config.yaml
model: "audio frame classifier"
dataset: "single English nouns, adjectives and verbs, spoken by a formant synthesiser in many voices"
train_examples: 78125
gain_aug_db: 10
noise_aug: 0.002
n_mels: 40
hop_length: 160
input: "log_mel"
spec_augment: false
win_length: 400
num_classes: 41
output_stride: 4
arch: "conformer"
norm: "layernorm"
hidden_act: "geglu"
mlp_ratio: 4
head_dim: 64
fused_qkv: true
qk_norm: true
layer_scale_init: 1.0
inner_norm: false
moe: "expert_choice"
drop_path: 0.05
num_experts: 4
moe_every: 2
expert_mlp_ratio: 0.5
experts_per_token: 2
shared_expert: false
subsampling: 4
layers: 10
width: 160
positions: "learned"
kernel_size: 31
residual_init: "none"
optimizer: "muon"
muon_scale: "match_rms_adamw"
learning_rate: 0.0054
momentum: 0.95
nesterov: true
orthogonalizer: "newton_schulz_5"
adamw_lr_other_params: 0.0012
max_steps: 31300
batch_size: 64
epochs: 25.6
lr_schedule: "wsd_sqrt"
decay_fraction: 0.4
final_lr_fraction: 0.05
warmup_steps: 6260
weight_decay: 0.0
adamw_weight_decay_other_params: 0
Rows from block 6, named by matrix and row number. Rows with one number belong to one attention dimension. Each number is 200 + 20 x the weight over its row's rms, rounded and kept within 0 to 999. All counts start at 0. After the name is the row's rms in percent of the matrix's.
# q: attention query, key and value (stacked) (model.blocks.6.attn.qkv.weight, 384x160, the q third), inputs 0-159
# k: attention query, key and value (stacked) (model.blocks.6.attn.qkv.weight, 384x160, the k third), inputs 0-159
q.3,086,224,193,214,189,194,168,200,196,236,188,228,206,198,212,217,232,240,175,161,173,193,214,266,188,219,190,189,179,217,234,204,235,203,214,199,192,175,201,187,178,196,200,202,219,187,181,186,214,198,216,222,204,200,195,197,203,196,198,233,223,210,217,210,188,205,174,184,192,212,157,185,237,199,176,203,150,186,178,151,214,177,236,206,213,183,202,206,189,207,220,197,160,210,202,196,178,191,202,229,186,178,190,186,208,204,196,213,153,216,177,204,168,203,190,207,166,213,220,215,234,152,214,185,205,195,204,196,196,196,198,208,220,225,176,184,204,215,223,211,219,207,199,233,204,189,168,213,214,212,181,206,207,171,246,194,184,195,206,217,231
q.4,086,213,183,182,193,245,196,217,191,191,200,184,189,230,229,190,199,193,191,234,208,224,144,194,170,194,180,222,193,166,142,221,187,212,221,175,212,194,201,168,211,176,206,250,206,187,213,214,220,217,194,221,173,168,213,237,199,207,239,182,191,215,192,172,175,200,188,210,207,198,203,192,157,183,195,198,167,207,216,209,174,237,186,193,174,177,207,181,188,206,233,202,232,173,151,198,218,223,222,221,200,191,171,175,196,224,205,229,190,232,233,216,237,201,201,198,224,193,189,203,180,195,180,199,190,212,213,205,197,208,217,218,205,214,195,161,209,185,224,208,192,198,205,176,229,202,214,193,184,201,198,211,219,221,183,185,207,189,178,222,204
q.5,104,168,206,202,183,154,222,213,208,176,198,198,177,198,215,217,177,190,200,188,181,217,193,184,190,210,205,212,200,191,187,223,170,222,182,228,217,193,200,182,204,197,184,230,221,183,217,219,184,204,213,203,165,197,208,200,187,173,208,217,179,191,173,210,182,213,193,204,209,191,205,163,197,226,207,236,188,187,208,236,193,200,174,218,209,243,207,190,207,185,211,181,192,214,221,215,205,183,227,189,193,234,224,202,217,207,184,199,193,189,183,200,197,238,211,203,227,175,203,131,183,234,199,210,185,213,232,225,133,183,192,195,235,183,200,190,193,157,220,217,210,216,202,212,205,247,189,206,182,171,218,188,243,196,162,200,179,174,217,174,185
q.6,111,187,217,236,119,240,214,190,184,216,216,175,207,196,209,176,185,194,196,243,209,214,176,209,198,245,215,222,215,171,214,180,195,182,227,197,207,185,200,206,199,185,251,199,249,204,209,170,164,198,192,195,228,169,205,237,182,192,197,206,180,215,184,181,184,234,220,224,160,190,212,208,164,191,194,190,261,200,194,197,192,232,196,202,218,197,183,179,213,194,199,206,208,180,186,206,196,211,193,205,221,199,187,198,233,183,211,168,207,189,206,170,175,203,199,210,184,181,197,182,212,219,224,235,191,215,235,209,209,199,189,203,195,203,189,217,180,204,221,182,207,194,197,216,185,206,208,192,200,192,221,163,213,209,221,202,183,176,162,188,190
q.7,122,180,221,197,202,184,194,190,206,209,201,211,241,173,199,205,171,176,168,225,220,188,186,198,179,214,234,222,204,192,183,190,199,176,177,190,202,177,184,185,177,201,197,171,205,207,236,176,179,263,215,190,234,197,195,207,227,192,215,222,180,192,202,188,237,207,189,222,194,212,198,207,181,199,217,164,192,210,223,186,206,180,190,216,201,194,200,204,194,208,183,202,251,212,186,213,192,196,211,196,197,209,190,213,192,178,203,181,160,210,204,185,202,208,210,214,193,201,176,209,219,170,219,282,211,191,257,214,191,214,203,190,188,186,227,206,210,198,215,204,221,160,218,143,194,200,182,196,237,152,212,200,174,210,211,185,197,203,168,188,195
q.8,083,213,193,161,200,188,185,211,213,217,167,211,206,184,199,212,222,229,188,189,203,205,209,239,180,190,184,212,207,198,215,205,203,199,211,235,167,215,232,226,205,209,202,161,195,203,211,205,188,193,229,209,203,228,207,172,192,221,195,216,230,186,215,231,204,206,192,230,214,218,220,203,194,192,187,174,173,208,183,127,197,165,191,213,197,199,207,149,246,198,184,229,159,191,182,211,209,217,186,173,177,175,209,231,196,173,222,206,192,188,180,186,217,199,204,176,152,189,201,232,213,182,215,236,215,189,204,201,190,183,161,201,220,235,210,190,200,214,202,200,212,184,212,193,189,163,204,162,223,202,189,206,214,194,231,238,200,168,185,195,202
q.9,103,189,216,150,241,172,188,179,205,210,170,221,193,209,196,186,196,187,199,198,192,235,195,216,180,213,207,188,211,175,156,214,219,209,219,184,183,218,226,222,185,206,155,200,202,204,190,220,159,203,232,219,209,214,185,198,208,194,231,230,198,182,198,250,194,191,219,205,194,163,190,190,187,203,222,208,183,209,252,194,211,193,196,186,192,193,197,229,179,198,207,206,181,221,158,184,191,221,233,198,220,195,181,172,170,215,214,186,176,207,210,203,193,170,211,228,231,214,218,185,209,167,203,184,223,154,217,203,193,234,215,201,179,192,223,180,200,209,203,224,244,187,179,198,205,194,220,202,176,231,177,196,164,188,188,176,214,180,178,215,225
q.10,109,217,217,198,209,189,201,197,197,183,194,189,213,208,202,216,163,165,257,176,191,186,211,182,203,214,189,215,195,213,160,189,181,229,165,211,205,180,186,193,203,196,180,151,218,207,207,186,244,238,194,205,203,214,213,180,202,183,191,178,222,180,176,199,207,174,208,183,215,238,185,216,227,216,163,227,191,197,213,233,236,219,206,180,183,218,232,189,221,185,205,156,221,196,205,201,189,200,167,194,197,188,171,143,203,215,177,224,225,231,220,197,219,165,212,197,224,195,218,188,182,190,220,179,152,217,185,203,187,228,210,235,203,224,222,191,164,191,186,176,190,205,188,215,192,204,229,207,195,209,198,222,220,202,185,217,193,184,207,211,204
q.11,100,217,195,216,204,204,205,188,181,193,178,180,185,214,205,172,198,194,240,197,225,164,220,186,208,202,234,184,200,238,161,167,224,222,173,208,246,192,172,211,209,166,195,211,213,200,193,183,240,175,169,241,218,196,176,195,183,174,215,175,217,215,211,209,210,193,197,210,198,201,196,200,210,190,192,186,212,209,178,199,198,215,177,224,222,194,209,173,211,174,178,179,242,198,201,191,220,153,183,162,190,217,182,203,207,175,188,202,242,178,216,186,200,216,246,198,212,218,169,188,137,223,197,204,235,186,212,207,202,191,214,189,175,201,186,228,209,181,170,168,191,205,205,194,205,178,204,204,220,217,215,185,211,214,195,217,205,230,221,226,222
q.12,111,192,193,240,195,210,234,218,183,197,199,172,187,203,193,194,224,211,175,185,182,224,179,174,233,178,185,185,234,207,239,213,198,209,247,238,186,190,199,202,221,215,183,208,166,205,184,218,176,181,220,192,184,223,187,211,223,220,180,203,188,188,181,216,163,180,199,209,209,201,175,169,174,178,166,228,207,193,208,191,226,239,210,178,186,199,175,221,233,187,194,210,148,220,198,196,212,214,167,183,218,195,223,161,183,242,190,230,231,200,214,220,206,207,176,208,158,194,189,203,217,205,151,180,173,209,217,198,184,177,209,231,178,211,210,201,217,206,199,212,226,210,205,213,173,221,169,207,214,219,178,200,218,207,183,200,203,204,201,184,194
q.13,100,192,166,242,233,200,203,214,205,223,193,197,199,219,190,216,209,205,193,208,163,208,177,202,157,208,161,177,186,200,212,235,185,197,182,195,197,203,194,179,181,228,210,211,202,173,202,190,253,182,185,224,176,211,188,204,151,232,217,188,213,188,184,172,232,201,182,170,168,218,190,195,196,191,192,168,209,173,231,176,204,165,209,177,179,186,222,199,187,180,232,204,229,200,216,183,190,242,206,244,228,226,211,168,207,202,200,197,181,200,176,190,195,190,184,197,187,144,234,215,204,207,214,215,202,193,237,202,176,217,193,222,196,184,187,214,207,219,224,216,207,201,198,188,240,182,216,209,186,199,195,234,174,210,214,209,217,206,232,196,195
q.14,119,178,207,188,162,184,210,201,182,223,207,206,232,234,196,197,173,222,179,223,185,212,200,201,224,196,235,224,201,188,214,197,206,192,207,206,204,186,217,230,229,174,218,201,170,218,218,229,202,176,212,199,180,170,227,182,188,159,216,180,218,215,206,216,229,216,190,208,150,209,228,169,202,203,210,190,226,175,225,214,211,195,188,194,243,228,211,214,220,197,232,194,191,230,201,195,199,166,180,189,226,197,205,230,206,193,190,162,206,193,186,214,197,175,250,192,225,182,213,189,181,214,220,215,217,195,211,208,181,177,211,145,188,205,198,227,218,204,189,217,171,187,202,185,144,188,192,185,174,184,226,188,205,177,209,196,191,195,158,169,204
q.15,091,185,198,217,219,182,201,205,216,220,198,202,214,214,187,179,169,219,153,173,193,222,212,197,184,207,213,141,209,173,263,189,196,192,223,198,167,188,190,189,229,227,179,189,190,222,192,211,222,227,206,168,231,183,190,180,197,213,176,191,226,182,240,192,215,204,224,184,234,204,232,244,199,201,178,191,227,194,212,183,199,177,186,207,188,213,216,200,191,207,212,193,189,196,184,212,193,198,160,192,190,173,171,209,214,212,189,181,179,195,215,199,158,191,225,169,183,169,224,188,179,202,182,213,194,202,211,208,210,149,213,170,221,216,188,201,204,208,180,180,226,220,202,210,176,212,204,210,215,195,219,243,187,206,186,227,217,222,201,236,229
q.16,110,227,197,223,208,208,195,209,172,240,194,230,181,198,197,218,211,168,187,223,201,199,199,190,210,205,174,224,192,238,190,185,244,191,217,203,201,214,185,195,218,192,157,222,186,194,192,199,242,167,174,199,209,181,214,189,197,235,161,158,182,240,205,202,158,183,174,191,204,188,202,195,156,233,233,196,195,211,235,197,189,240,186,200,203,207,204,187,187,207,206,182,195,220,196,198,200,204,203,211,185,189,176,153,206,211,202,212,220,202,199,246,234,221,209,222,198,214,199,204,171,191,154,191,221,215,165,195,194,201,192,201,141,167,216,228,205,202,174,178,191,187,208,201,209,204,223,219,210,226,183,196,190,207,214,175,210,200,182,229,203
q.17,104,212,166,196,219,134,189,190,209,197,200,215,216,187,195,223,202,199,215,195,236,213,208,198,222,190,198,181,174,210,252,208,227,191,198,202,178,224,196,182,204,241,217,210,200,217,204,170,179,174,186,197,202,171,179,190,200,186,200,165,190,192,243,174,175,196,200,198,164,216,208,190,201,183,192,207,205,184,207,206,178,191,199,188,250,205,218,212,190,178,186,218,199,184,182,232,223,201,227,221,154,247,197,238,235,199,222,189,175,213,182,227,225,215,203,185,196,188,195,227,232,173,213,199,209,206,209,219,163,179,191,173,178,228,185,203,191,162,169,196,221,192,212,197,217,185,215,190,195,203,186,189,205,224,197,202,166,216,238,191,220
q.18,092,219,155,184,231,228,207,187,236,211,182,193,213,190,182,180,173,172,223,183,208,211,200,201,238,223,181,193,206,219,237,188,191,190,187,192,219,236,201,238,186,188,200,210,197,222,184,191,209,170,184,183,217,221,199,165,184,224,176,188,195,212,227,200,237,182,208,214,220,212,192,187,220,208,159,211,215,188,211,193,203,219,192,185,227,166,185,162,212,183,173,260,203,182,172,206,193,205,203,213,200,244,228,215,217,199,215,206,205,174,204,182,207,208,210,190,231,174,154,189,219,190,224,163,225,202,174,179,189,212,174,189,206,218,211,197,190,187,156,216,203,200,215,199,228,207,220,185,180,233,186,224,167,202,209,177,206,190,189,218,206
q.19,096,210,227,242,189,249,183,182,204,203,177,203,188,222,204,165,189,192,180,156,202,206,175,211,215,211,232,204,227,211,215,218,196,237,209,203,187,217,212,174,206,202,202,207,179,188,187,230,200,205,197,205,212,174,233,199,223,192,190,175,209,193,215,184,145,218,165,215,232,199,190,179,215,198,225,230,192,197,185,225,176,190,202,218,202,203,210,233,189,209,226,164,220,161,208,246,176,173,208,206,199,191,190,171,209,202,208,203,224,166,186,249,191,225,190,177,199,196,220,198,200,180,174,178,206,169,179,201,216,213,218,185,165,201,197,236,216,185,210,198,196,187,212,202,201,204,227,217,227,209,174,223,180,218,158,203,188,213,166,188,176
q.20,097,191,184,187,208,194,165,198,196,195,181,173,200,231,203,206,226,207,206,239,216,168,217,240,201,209,196,222,196,188,151,191,215,165,152,204,167,225,182,181,220,212,196,203,193,203,185,193,234,222,206,206,194,155,166,187,189,173,193,193,219,196,160,219,195,212,185,199,236,181,185,194,190,220,212,224,234,223,199,204,202,157,159,205,185,189,199,185,231,208,211,164,203,202,217,206,210,215,199,206,162,202,174,226,171,196,199,202,207,202,202,197,184,192,220,193,175,212,225,196,184,180,211,208,185,197,239,217,238,181,226,209,246,204,221,177,229,219,186,197,217,220,231,209,184,223,185,194,211,178,199,180,222,217,168,234,178,214,208,199,188
q.21,103,210,178,174,198,222,185,206,206,192,173,221,201,229,208,155,213,173,215,192,181,193,219,223,196,194,179,235,208,191,190,184,211,235,215,235,210,196,227,212,210,171,174,182,200,218,209,216,228,161,219,228,194,196,211,176,177,189,239,228,230,185,192,213,184,214,182,210,185,198,222,206,205,201,191,195,197,175,213,182,213,227,180,161,181,207,209,196,152,202,242,198,194,194,226,204,183,167,176,199,216,166,177,148,198,193,182,222,206,228,216,197,215,166,238,194,213,208,240,224,188,181,211,197,201,225,169,173,220,184,220,188,194,196,208,217,175,186,170,215,165,231,220,224,182,207,203,177,216,197,179,215,216,199,216,180,184,219,198,212,217
q.22,106,173,197,216,198,187,190,195,209,202,215,181,203,218,206,204,207,199,220,176,175,196,222,164,197,201,158,158,206,192,208,204,210,192,213,249,211,205,213,210,220,202,183,208,195,145,187,235,235,154,193,185,159,217,200,218,204,208,184,215,222,194,208,222,228,202,196,206,205,238,196,198,179,219,216,187,197,215,201,190,194,181,196,191,163,217,180,208,204,199,215,249,227,191,192,176,235,198,176,213,204,216,240,188,178,187,193,199,202,211,193,195,212,194,204,226,205,205,196,219,200,221,204,176,176,197,200,170,211,178,200,233,160,208,159,156,168,203,249,188,181,169,190,198,218,174,208,193,222,189,174,212,215,219,190,220,241,221,165,186,199
q.23,101,226,209,180,159,194,223,233,203,211,209,174,238,192,210,207,201,187,189,201,225,207,191,201,171,215,170,229,187,159,180,211,164,194,196,206,187,184,189,213,207,223,179,176,198,187,200,233,196,227,195,218,190,178,235,201,212,234,204,223,197,206,194,200,149,192,186,187,196,214,194,213,182,188,216,169,177,208,170,254,190,180,188,194,203,177,185,221,202,181,211,180,187,201,203,254,211,217,237,193,198,167,157,201,227,199,192,200,223,201,212,202,198,205,179,192,208,184,210,186,200,222,212,196,182,198,200,208,191,194,203,212,198,200,215,196,219,157,250,234,155,210,180,199,228,207,211,200,221,208,235,157,186,216,197,200,231,219,185,239,183
k.3,094,198,179,207,200,222,214,202,182,225,168,218,189,237,184,224,198,231,186,192,175,204,228,181,221,184,184,188,230,172,234,191,179,193,183,237,207,199,202,194,219,186,223,234,196,196,185,197,225,181,190,242,213,216,215,215,188,204,146,204,197,213,193,219,219,212,182,187,185,217,213,194,177,191,198,194,240,210,200,169,170,184,202,230,196,213,216,198,238,224,232,153,191,192,222,212,203,181,207,226,204,192,174,216,157,200,196,172,211,213,206,206,186,200,206,194,157,216,217,182,210,239,185,156,251,210,177,193,198,215,172,212,193,214,168,196,212,206,177,180,211,185,189,201,201,182,216,216,178,217,194,194,177,211,159,183,200,203,167,218,223
k.4,097,195,240,146,220,191,207,205,206,176,173,190,185,188,194,182,209,196,221,221,176,180,222,181,214,189,194,190,185,183,204,210,190,203,208,232,205,205,216,226,215,230,199,156,187,221,193,187,191,208,184,216,218,205,151,205,204,211,179,191,174,199,167,195,200,227,210,172,173,190,195,203,228,191,191,223,173,215,174,183,195,207,202,188,175,238,210,235,237,202,186,193,194,199,187,200,200,223,200,171,232,188,170,231,207,203,196,210,170,215,200,175,197,174,186,217,198,160,198,203,169,147,201,210,192,201,195,223,185,203,190,215,258,199,202,192,179,227,244,222,217,225,222,191,181,169,231,197,190,218,219,206,213,226,216,185,184,176,233,207,225
k.5,108,181,209,179,203,223,219,179,229,219,203,203,196,190,198,153,237,194,194,220,201,205,229,192,176,231,191,197,167,178,166,182,222,189,196,221,206,186,170,181,203,197,201,205,206,204,195,183,208,231,199,218,213,213,193,191,195,206,214,200,204,190,174,192,222,161,263,204,181,201,175,227,214,221,183,190,181,202,229,199,234,203,183,229,219,212,186,198,202,191,198,212,212,188,158,209,186,237,230,180,248,201,182,186,186,204,213,196,217,198,183,189,199,195,167,233,203,187,164,202,188,191,198,172,193,193,211,173,216,187,183,225,179,203,209,198,183,199,228,232,190,195,198,159,172,199,203,221,210,189,185,231,197,206,242,170,230,187,247,150,187
k.6,112,189,204,148,220,197,201,209,184,187,205,190,212,191,199,182,186,193,203,210,201,200,182,204,216,196,193,218,203,217,187,189,182,235,200,191,229,161,199,214,210,216,182,192,253,203,196,196,149,206,183,224,252,163,211,202,185,152,232,181,214,198,199,200,185,196,225,200,183,207,217,210,217,187,217,201,193,164,224,232,212,168,202,241,212,207,199,199,202,223,154,223,184,192,196,209,182,232,238,174,165,228,196,215,192,198,237,185,216,199,202,159,163,206,192,199,197,221,207,196,202,201,198,201,206,174,218,210,193,207,174,199,228,188,188,186,164,174,228,235,241,220,220,194,207,182,190,187,221,189,224,223,192,166,183,204,185,195,228,195,182
k.7,105,179,222,180,205,183,186,205,194,206,226,181,216,169,200,197,181,205,202,244,160,203,189,229,215,229,210,212,183,197,173,192,189,169,224,196,192,186,211,239,190,183,228,241,221,216,170,213,167,173,201,161,201,178,196,238,228,227,201,206,207,232,178,206,202,198,183,208,208,182,181,161,186,186,213,193,199,166,215,216,202,166,177,202,219,190,200,196,182,212,229,221,234,181,193,183,203,227,222,219,184,182,193,210,149,226,245,186,224,193,169,207,192,218,212,186,203,187,209,206,226,222,141,182,244,209,215,188,200,181,200,233,211,202,193,197,205,178,176,206,187,205,189,212,196,195,192,223,222,203,196,208,186,166,219,197,187,211,213,224,217
k.8,088,233,211,191,190,180,201,228,209,209,185,199,223,179,188,213,172,208,228,161,185,209,195,194,256,206,192,237,206,211,222,178,194,195,183,214,193,175,207,218,179,200,194,220,237,174,196,241,200,181,211,203,220,201,241,225,210,204,168,242,209,226,189,186,183,223,200,184,193,220,183,190,188,185,166,190,203,167,241,196,206,216,215,215,214,211,177,173,206,199,230,185,186,167,230,222,174,214,198,236,218,194,191,166,173,212,203,160,233,192,209,193,198,208,223,183,203,194,207,220,200,191,189,179,221,204,201,176,209,178,210,153,205,200,188,195,201,176,173,234,209,224,194,196,209,178,202,203,152,204,189,206,201,193,193,190,238,226,162,232,208
k.9,100,213,191,192,176,200,190,196,202,200,228,186,213,203,201,170,211,228,186,187,178,186,184,223,215,195,217,238,199,212,212,192,206,213,193,206,222,159,162,211,183,182,252,207,205,221,176,202,224,184,169,196,182,215,193,197,194,215,199,207,190,201,185,186,186,214,142,170,213,217,210,179,227,171,187,190,177,204,174,195,189,202,201,191,185,169,205,205,221,218,183,177,220,170,193,213,193,246,190,235,181,208,159,212,199,212,215,158,236,190,201,207,213,170,196,200,208,209,175,189,194,206,187,209,191,214,197,202,253,256,170,217,223,232,196,225,194,189,196,209,219,198,218,176,198,211,212,256,186,183,212,195,210,187,190,217,176,216,176,223,239
k.10,115,221,183,221,206,231,197,175,186,168,207,205,193,223,192,204,224,196,208,197,223,186,177,210,189,193,181,150,202,191,191,199,191,184,182,202,200,216,200,198,193,187,158,175,179,207,223,175,218,225,189,179,212,209,186,161,202,220,215,165,213,187,242,185,183,216,212,213,233,203,189,191,201,187,206,230,216,203,177,200,215,224,205,203,212,200,193,180,222,220,178,192,213,239,216,186,222,204,181,166,214,247,170,155,179,208,169,236,190,215,194,192,231,176,183,183,232,168,204,195,200,186,195,198,164,217,187,219,189,224,204,211,201,216,210,200,215,221,201,158,175,198,178,262,173,203,220,208,217,222,202,201,227,200,169,222,184,233,220,227,188
k.11,105,201,228,223,193,220,201,186,233,202,219,201,198,200,239,179,192,151,207,213,196,234,181,227,168,203,233,168,179,226,173,203,171,193,207,180,208,191,193,183,172,185,189,197,180,209,219,183,190,206,205,199,193,186,228,201,198,198,208,209,178,180,188,217,211,209,215,212,222,163,193,217,184,187,239,192,212,213,206,226,205,203,163,202,229,188,206,176,168,150,174,210,193,250,168,182,225,194,189,158,190,204,215,170,226,203,183,216,152,216,206,185,193,171,220,188,198,171,214,194,208,180,203,204,177,209,217,210,221,219,218,222,191,186,214,183,200,203,192,176,203,181,204,224,190,198,216,189,226,167,230,154,207,186,208,251,217,207,223,213,206
k.12,092,220,175,231,186,146,197,228,209,194,186,212,169,221,176,183,219,179,228,182,216,177,208,219,192,225,179,201,215,167,232,243,198,217,168,214,183,215,179,191,192,192,196,184,212,209,211,228,200,218,204,248,215,209,183,193,203,191,212,208,205,176,203,223,206,162,183,216,200,189,213,213,182,227,203,205,185,202,188,205,180,184,184,225,191,216,229,226,198,198,210,191,204,169,228,222,180,160,225,219,210,190,189,210,196,206,167,228,209,176,221,189,209,190,169,214,210,211,230,179,217,191,200,174,203,217,225,172,214,204,203,163,216,187,207,213,213,189,200,217,201,262,188,169,206,202,204,204,165,213,233,187,188,157,181,188,207,192,237,176,165
k.13,117,198,153,231,223,219,205,214,141,188,188,194,180,178,202,237,249,208,180,193,220,176,203,192,216,189,210,204,194,175,228,198,200,219,241,210,198,252,185,219,205,203,192,211,183,210,200,213,222,196,192,183,203,222,178,196,205,230,174,182,181,196,215,223,210,199,182,172,183,200,211,228,200,220,180,232,208,214,166,212,170,192,173,199,172,176,195,226,218,206,223,173,189,189,228,187,216,205,213,217,219,196,191,215,207,181,208,202,189,178,208,230,205,211,187,194,219,200,189,225,184,192,204,195,226,228,173,191,178,152,194,197,211,193,201,222,180,204,194,198,176,157,173,224,200,190,205,202,196,214,143,227,209,224,234,181,151,202,192,193,210
k.14,099,208,180,224,195,182,190,225,215,165,199,180,171,186,217,172,177,180,189,215,204,194,208,214,211,230,220,214,208,225,174,233,185,202,232,194,221,183,191,189,168,245,220,219,219,217,221,180,199,223,214,167,203,190,193,218,194,197,171,210,179,171,201,175,223,201,204,213,226,187,191,198,218,210,198,181,163,183,209,209,206,183,174,208,207,168,170,187,210,224,210,186,218,213,207,216,198,220,199,176,175,234,225,198,196,171,207,174,197,186,183,186,175,221,200,194,167,217,174,228,227,201,195,205,175,229,244,224,196,220,233,197,169,200,203,187,202,214,205,157,227,224,218,170,184,223,164,184,221,173,202,176,205,233,206,237,214,192,157,196,212
k.15,100,228,167,230,222,213,212,193,192,154,208,202,175,235,215,229,238,207,199,162,225,174,213,153,192,189,156,193,208,209,231,201,207,192,192,187,206,206,213,195,214,189,174,194,192,211,230,211,202,213,208,255,212,176,200,180,178,192,167,219,184,190,224,183,210,169,198,210,184,189,212,214,191,201,195,213,207,215,224,238,202,200,215,175,236,193,173,180,194,201,188,194,199,212,223,206,203,214,182,204,209,199,224,178,190,192,211,199,223,196,228,218,202,193,231,197,219,214,178,224,193,184,181,211,220,211,164,192,195,181,215,169,153,170,194,231,195,215,143,198,178,203,185,202,210,199,197,198,194,165,189,207,212,205,200,240,210,198,155,238,182
k.16,105,209,196,239,193,216,204,188,198,193,195,192,185,253,200,183,241,209,211,198,202,207,197,187,162,209,193,196,175,188,218,231,211,197,229,213,191,211,190,187,200,225,176,164,204,216,205,203,215,250,228,184,193,190,193,186,204,183,185,200,211,188,178,231,203,222,191,216,207,184,218,193,208,210,183,234,208,224,180,197,173,207,183,190,207,190,214,201,212,218,220,154,126,202,206,225,196,174,187,189,169,179,198,187,220,194,167,218,184,230,218,186,208,213,183,189,185,204,227,184,187,173,165,201,180,223,162,203,177,198,221,209,214,205,187,194,246,244,188,187,189,207,183,213,229,185,182,169,189,209,203,169,226,215,197,252,176,200,198,216,193
k.17,092,211,155,187,187,236,206,196,259,211,206,216,197,208,221,224,184,239,231,179,229,186,205,206,186,219,214,218,227,201,180,163,183,205,178,206,210,204,207,188,216,194,206,202,154,203,189,182,190,202,176,188,195,209,215,184,202,208,233,205,221,209,225,214,217,174,184,160,189,240,191,240,167,220,202,225,176,193,170,194,194,192,208,205,214,201,170,180,212,201,209,196,150,194,190,216,184,177,176,224,166,185,204,194,226,226,203,208,204,207,195,216,196,222,188,175,202,244,202,223,175,162,234,201,176,204,202,195,193,183,185,201,205,188,188,187,189,209,213,185,188,221,184,204,252,209,197,221,153,203,193,192,240,214,205,191,184,183,164,202,189
k.18,090,184,206,201,188,174,200,244,210,204,234,208,221,174,220,215,194,229,196,168,245,206,121,182,206,201,187,199,204,211,170,172,207,203,171,170,189,224,216,202,179,219,213,190,188,219,210,256,205,209,190,156,187,208,201,223,194,172,194,185,189,190,199,167,158,189,180,194,192,202,196,204,157,211,196,198,170,180,205,199,194,214,206,196,207,198,180,222,189,185,206,200,150,245,234,203,218,185,200,203,201,200,214,235,201,220,229,190,212,202,229,207,177,213,176,175,178,218,190,197,233,204,224,223,188,197,213,203,194,200,208,229,239,219,182,180,209,178,188,220,210,166,210,202,216,198,191,186,210,204,208,190,226,215,196,220,182,214,172,215,214
k.19,103,182,207,182,231,208,206,198,192,207,214,202,195,235,213,201,206,177,205,202,196,176,196,212,198,187,202,193,192,183,223,218,196,174,241,201,190,174,193,195,201,186,219,199,207,172,195,158,186,232,220,189,224,193,198,199,250,169,200,202,207,173,223,184,240,190,231,215,180,186,201,208,224,210,214,174,225,221,208,203,210,149,224,209,203,226,221,212,188,215,190,218,195,195,195,234,211,188,157,187,186,227,209,165,226,187,198,181,202,169,166,186,223,187,199,194,175,203,186,194,184,173,206,213,185,191,209,210,214,177,193,202,202,212,198,224,209,242,176,152,244,181,228,215,202,198,204,175,220,197,224,186,215,202,227,223,183,143,221,180,151
k.20,102,200,169,192,221,214,183,180,246,209,179,231,202,213,217,215,198,212,225,236,218,203,236,217,201,194,175,179,180,181,186,186,178,159,212,209,207,196,187,214,175,168,183,219,217,232,193,184,200,164,205,201,227,199,206,190,227,205,213,203,184,230,189,213,240,193,213,182,191,244,178,195,211,185,204,217,182,187,209,226,206,185,201,219,201,173,221,177,200,205,201,215,185,197,178,190,208,249,205,218,212,190,184,200,183,180,210,217,196,228,184,194,214,177,212,237,182,217,190,184,202,176,218,218,248,208,133,186,198,192,210,197,164,206,240,196,205,179,171,175,202,166,183,195,197,185,237,189,198,200,144,223,208,209,199,178,189,202,191,206,196
k.21,096,228,238,205,215,187,192,177,236,174,195,203,176,247,203,212,211,201,187,185,224,198,203,218,186,222,226,197,195,188,199,213,176,217,221,191,204,196,194,197,199,190,180,184,191,218,193,193,196,205,178,167,219,211,165,183,221,196,173,165,179,187,187,200,170,188,203,216,219,206,207,190,218,212,213,179,200,210,216,223,171,222,204,203,192,195,202,171,200,253,197,192,205,210,203,193,210,227,191,176,216,185,192,210,215,210,185,195,182,184,187,183,218,207,201,150,193,179,200,196,217,162,183,193,186,182,178,243,177,223,190,224,257,221,205,210,216,191,189,167,208,183,213,230,166,232,193,195,223,211,182,204,200,243,140,237,220,209,201,250,178
k.22,095,180,189,192,189,205,183,236,171,218,191,179,158,194,201,183,217,228,177,163,198,185,203,213,195,205,190,224,173,200,193,178,222,221,219,196,205,224,197,212,171,214,184,189,202,207,184,209,205,200,243,166,209,225,169,213,194,198,238,171,191,190,179,174,215,219,196,203,212,200,211,206,211,226,213,207,211,191,164,185,196,236,213,183,199,195,187,237,203,199,194,176,195,195,255,180,186,205,200,203,223,179,213,204,191,200,176,223,198,209,176,194,225,214,187,171,203,209,167,221,202,183,183,204,218,202,201,189,187,173,183,183,232,154,185,215,191,228,244,205,226,195,194,175,212,184,190,156,252,247,226,222,203,225,235,203,177,231,190,196,215
k.23,106,208,180,164,184,237,205,217,179,176,183,191,213,196,216,189,217,199,184,161,186,186,230,221,190,192,201,171,199,198,251,203,229,163,183,231,191,187,219,195,222,180,210,181,224,178,210,160,216,198,219,218,239,157,201,180,239,201,161,203,195,205,213,198,212,212,230,182,205,189,212,201,209,193,223,160,199,212,195,182,218,238,238,158,186,193,217,208,214,243,209,211,196,171,182,207,202,224,171,169,217,209,202,191,181,204,193,189,207,197,205,166,193,202,219,215,217,172,210,179,195,175,172,200,174,214,203,194,173,225,202,179,189,190,224,199,193,223,237,208,192,214,197,208,228,179,220,174,188,236,187,220,212,191,216,206,162,182,211,212,220